Rows from block 6 of a small image diffusion model, named by matrix and row number. Rows with one number belong to one neuron. Each number is 128 + 24 x the weight over its row's rms, rounded and kept within 0 to 255. All counts start at 0. After the name is the row's rms in percent of the matrix's.
After each neuron's rows are labels from the 100 images, of 14848 (inputs lightly noised), where the neuron reaches its highest value: "top examples" is what is common among them; "colour at peak" is the nearest of a few named colours to the mean colour under the peak. Only what is clearly more common there than usual is listed. The data: pen-drawn characters of a made-up script with 800 signs.
# fc1: MLP up (model.blocks.6.mlp.fc1.weight, 384x192), inputs 96-191
# fc2: MLP down (model.blocks.6.mlp.fc2.weight, 192x384, transposed), outputs 96-191

fc1.297 111 [138 144 142 128 172 117 119 100 131 135 154 150 124 129 140 127 108 128 109 117 116 128 173 146 104 129 130 130 151 146 103 156 109 127 124 102 138 136 134 143 143 103  79 127 129 136  86  89 151 104 172 147 135 149 150 161 108 134  90 136 160 116 156 128 157 122 118 169  88 128 155 126 122 163  74 123 109 124 157  72 159 164 136 113 144 106 102 146 146 149 103 104 106 104  78 145]
fc2.297 098 [126 112 104 110  90 195 107  97 172  79  98 154 134 174 103 122 142 160 141 105 139  62 124 110 156 133  79 135 117 114 122 104 187 153 140 130 136 110 119 142 121 133 112 116 121 140 158 123 142 162  63 135 114 109 130 122 148 118  90 101 155 137 199 135 127 127  89 138 128 160 138 134  82 122 112 134 128 138 155 120 101 147 170 120 123 149 113 123 172 151 139 101 148 130 100 150]
top examples: four strokes
colour at peak: grey

fc1.302 095 [ 97 125 121 158 167 129 130 161 116 108 126 116 122 114 112 107 160 111 107 132  96 103 112 133 192 132  68 133 143 163 125 156 131 162 140 108 116 121 137 129 209 124 109 126 108  60  87  71 113 181 129 118  88 136 141 140 133 156 132 118  79 149 145 153 138 118 102 113 153 118 146 125 148 122 139 130 136 123 134 117 111  97  67 143 148 146 173 113 120 184 107 115 135 119  86 108]
fc2.302 103 [120 124 123 181 110 178 124 111  92  90 101 128 158 119 157 107 134 134 113 109 127 137  98  84 173 139 171 142 122 103 164 139 117  95 141 129 150 155 124 119 134 120 149 159 159 165 114 160 129 178 119 141 143 127 131 114 145 160 108  85 121 125 159 121 155  92 140 137 171 145 140 118 134 139 139 131 138 128 141 115 119 121 158 135 119 116  67 129 107 138 121 116 144 124  86 126]
top examples: thin pen
colour at peak: grey

fc1.369 109 [124 128 128 109 109 113  88 124 144 138 148 137 148 142 107 200 152 135 124 156 115 162  96 130 143 142 156 125 148 163 168 126  91 126 117 161 159 110 128 119 136 163 143 114 122 136 118 151  87  99 143  99 154 111 118 181  83 134 155 159 138 158 126 186  94 137 141 122  87 140  84 160 131 127 212 144 126  71  80 148 157 107 116 122 117 121 139 136 106 115 137  89 155  82 177 126]
fc2.369 114 [107 107  99  96  92 166 127 120 143 134  90 116 145 182 139 133 126 143 125 106 116 121 103  93 148 145 181 127 178 143 148 146 121 138 155 165  91 139 111 161 120 110 118 148 126 159 126 141 124 118 145 138 140  98 143  60 134 142 156 119 170 144 132 143 125 134 146 150 138 122 140 110 137 114 121 132 137 119 133 167 137 130  94 121 130 122 120 123 142 149 150 136  85 148 133 101]
top examples: four strokes
colour at peak: grey

fc1.113 110 [ 85 129  88 104 127 143 143 130 112 109 135  86 126 125 116 150 149 124 102 192 105 124 121  82 124 118 107 124 132  85 186 132 107  93 113 132 117  64 117  78 119 167 122 116 152 105 120 111 145 124 135 122 135 136 128 135 170  81 144 138 122 118  87 101 149 189 116 125 151 113 148 128 113 153 139 126  77 125 107 107 157 113 135  75 129 106 141  89  80 114 130 146 124 141 118 126]
fc2.113 094 [110 134  78 100 121 110  94 141 153 148 130 121 122 121 117 124  97 112 142 139 116 142 133 124  77 127 110 113 122 101 147 107 105 116 118 152 104 121 133  77 114 133 175 132 130 149  74 128 138 127 156 128 128 125 107  64 101 148 113 141 117  92 102 122 127  61 101 102 125 124 117  87 143  98 145  78 116 173 140 157 137 127 136 129 133 132 138 131  82  91 109 104 122 101 146 121]
top examples: dark on light
colour at peak: grey

fc1.21 103 [132  70  94 132 130 131 144 128 146 106 106 158  95 160 139 171 163 149 168 120 147 163 128 117 126 136 155 137 121  98  89 129 124 105  96 136 114 112 102  96 148 112 108 126 110 141 140 138 155 120 125 157 102  64 167  81  94 165 176  97 106 132 126 148 150 137 137 189 100 148 140 128  96  72 128  59 181 114 130 127 138 182 129 133 154 137 136 106 134 174  87 114 106 116 100 128]
fc2.21 091 [ 64 113 175 169 163 114 116 136 165 137 109 141 147 107 114 117 150 120 121 138 104  97 174 146 122 120 112 141 169  78 117 137 155 151 160 116 132 142 168 154 136 127 142 116 122 142 119 163 110 158 173 140 114 176 114 131 121 134 134 156 154 122 125  94  96 124 134 108 141 140 127 141 156 168 101 112 137 106 112 119 159 138 151 105 122 153  80 138 149 168 117 136 164 152 147 114]
top examples: four strokes
colour at peak: grey

fc1.260 102 [165 135 117 143 119 129 108 143 132 161 129 153 142 136 141 155 136 126 163 113 120 125 104 119 158 131 118 154 136 140 170 114 152 104 114 131 190 132 115 173 118 126 124 121 130 181  82 179 118 170 129 125 140 141 137 172 140 154  90 136 140 122 153  94 186 103 126 140 154 136 147 114 131 119 109  77 127  73 147 116 101 129  99 133 120 117 142 163 151 116 121 161  94  90 151 123]
fc2.260 118 [ 85 136 144 135 167 101 137 131  98 181 107 161 141 110 146 160 106  78 136 141 112 162 114 157  54 129 106 124  81  95 103 151 118 163 149 112 121  88  94  93 133 177 107 109 111 128  99 137 129 101 109 137 101 159 136 134 102 143 115 103 181 153  91 159 106  74  72 112 157  92 132 114 110 162 135  84 124 131 115 125 139 132 154 160 128 125 147 118 139 129 117 145 154 115 144 158]
top examples: dark on light
colour at peak: black

fc1.163 099 [140 151 131 113 165 124 138 105 124 146 147 140 163 137 133 123 126 121 116 113 172  86 151 105 126 128 142 117  83 124 136 132 161 124 183  93 105 146 136 102 172 101 100  81 137  77 105 125 125 124 143 121 104 127 138 148 120 136  69 137 124 100 131 124 139 134 147 121  96 110 104 172 150 129  63 125 143 151 110  75  96  96 151 113 156  84 165 124 119 123 126 128 115 170 196 159]
fc2.163 116 [109 116 133 172 119  94 130 100 104 131 143 126 121 121 126 141  85 152 101 109 165 179 144 133 116 124 127 119 123  95 115 136 154  98 123 119 136 115 174 129 138 113 167 109 147  90 147 136 108 133 174 126 129 133  79 142 158  89 137 137 105  66 123 124 131 125  93 127 137 114 133 149 123 152 123 159 100 150  84  98 154 127 107 104 140 143 116 135 135 147 133 135 142 144 148 204]
top examples: dark on light
colour at peak: grey

fc1.170 091 [121 143 108 138 130 144 115 123 158 136 164 159 108 128  78 152  92 125 144 138 124 111 166 122 140 108 126 136 112 139 127 154 105 122 159 142 151  96 132 133 132 138 154 138  73 106 142 143 121 118 160 116  94 127 122  61 133 112 120 127 146 120 109 152 118 120  95 130 127 148  84  91 111 155 180 110 113 150 122 144 118 181 113 100 107 131 138 145 124 106  97 141 131 104 117 128]
fc2.170 075 [126 102  92 141 145  92 133 127 206 163 168 165 168 114 128  74 133 122 119 115 138 118 174 122 127 130 103 130 119 137 127 136 171 132 118 124 105 121  61 120 127 134 164 131 118 156 122 159 142  92 134 137 145 116 124 179 126 162 155 114 128 100 104 144 147 110 141 129 143 121 133 121 162 108 156 121 137 105 161 141 133 123 153 155 132 116 171 129 137  96 113 132 177 114 145 174]
top examples: one stroke
colour at peak: black

fc1.289 097 [199 117 128  72 102  93 168 140 110  98 137 115  91 120 136 143 120 159  91 165 122 156 113 135 112 152 159 116 206 182 102 139 117 118 119 152 172 113 138 137 165 118 101 160 131 173 121 121 121 112  74 140 123 142 162 164 129 143 161 170 128 127 149 135 139 116  77 136 134 122 132  96 166  80 124 114 117 136 110 119 150 138 133 153 131 147 166 157 119  93 120 130 172 119 124  78]
fc2.289 107 [121 138 117  73  94 141 115 118  83 142 167 121 143 151 109 126 105 119 161  81 144  96 132 132 165 172  89 106 151 117 141 126 167 152 117 183 108 104 133 124 124 111 117 109 119 171 167 130 125 135  88 117 112 171  81 110 140 119 106 104 128 163 119 131  94 170  89 102 131 125 115 156  86 134 136 103 104 119 141 121  91 115 123 146 121  73 118 145 152 184 158 113 102  72 122 130]
top examples: four strokes
colour at peak: grey

fc1.382 087 [119 124 128 151 125 170 129 134 147 103 142 135  88 134 111 121 137  88 173 165 142 119 128 124 120 121 127 106 152 109 133  94 183 135 108  95 122 168 117 136 229 121 119 125 133 185  85 139 113  94 121 167 108 123  75  95 124 131 159 115  91 127 163 145 157 111 122 146  88 158 145 113 130 183 139 146 148 148 120 132 148 109  85 128 130 124 166 120 102  83 101 103 112 113  74 118]
fc2.382 088 [118 161 154 129 130 146 131 157  97 117 135 139 135 113 179 120 145 111 155  98 132 120 141  75 147 123 135 131 156 137 156 122 133 155  76 118 117 135 113  82 135 167 154 122 112  81 126 122 132 140  84 167  72 152 168 119 136 151 119 129 217 136 165 117 120 141 102 133 130 160  89 119 108 109  99 126 115 117  93 130  77 120 140 125 129  64 103 136 109 106 101 102 139 127 126 121]
top examples: thin pen
colour at peak: grey

fc1.122 099 [119 130 121  97  89 148 123 123 160 152 120  95 129 126 179 146 142 110 166 143 135 125 154 135 132 113 135 147 112 161  84 119 120 129 151 129 116 134 137  55 131 156 120  96 100 168 128 134 158 152 106 131  90 102 208 127 161 119 150 160  60 128 115 141 133 121 114 134 110 131 111 108 156 143 133 122  97 136 123 143 148 125 122 118 119 181 140 131 185  89 165  68 131 105 138 132]
fc2.122 088 [128 125 125  87 154 121 134 107  96 100 164 144 143 136 135 103 157 123 130 147 165 118  84 140 124 124 102  85 123 155 123 130 139 120 136 181 126 148 149 147 141 157 146  88 161 129 136 124 127 181 123 125 122 102  34  81 131 113 145 140 162 132 149 117 118 133 104 111 119 112 100 136 148  92 131 132 155 127 118 129 157 131 159 154 117 122 125 134 167 120 139 183 104 104 130 104]
top examples: thick pen
colour at peak: grey

fc1.299 117 [151 114 107 156 137  96  92 101  88 142 129 129 133 125 107 138 106 182 136 101 142 115 142 140 153 105 121 103 129 133 132 127 124 141 186 119 146 151 105 113 139 117 152 160 118 135 152 119 143 116 140 144 120 129 151 142 163 153 104 118 145 170 152 152 180 160 111  99 143 106  94 125  96 164 129 119 115 135 116 135 133 153 153 144 133  95 122 120 156 121 169 110 118 138 117 105]
fc2.299 119 [138 121  78 123 150 154 140 128 114 148  97 144 123 117 155 123 100 129 108  89 102 107 152 164 105 140 126 143 109 113 135 189 144 167 162 176 157 102 146 119 117 147 137 154 158 156 112 102 158 122 117 127 141 111 104 113 171 119  68 103  86  85 155 123 111 140 141 142  96  94  95 159 117 125  91 109 133 101 130 150 118 123 150 186 129 104 113 130 101  87 126 115 147 180 132 132]
top examples: thick pen
colour at peak: white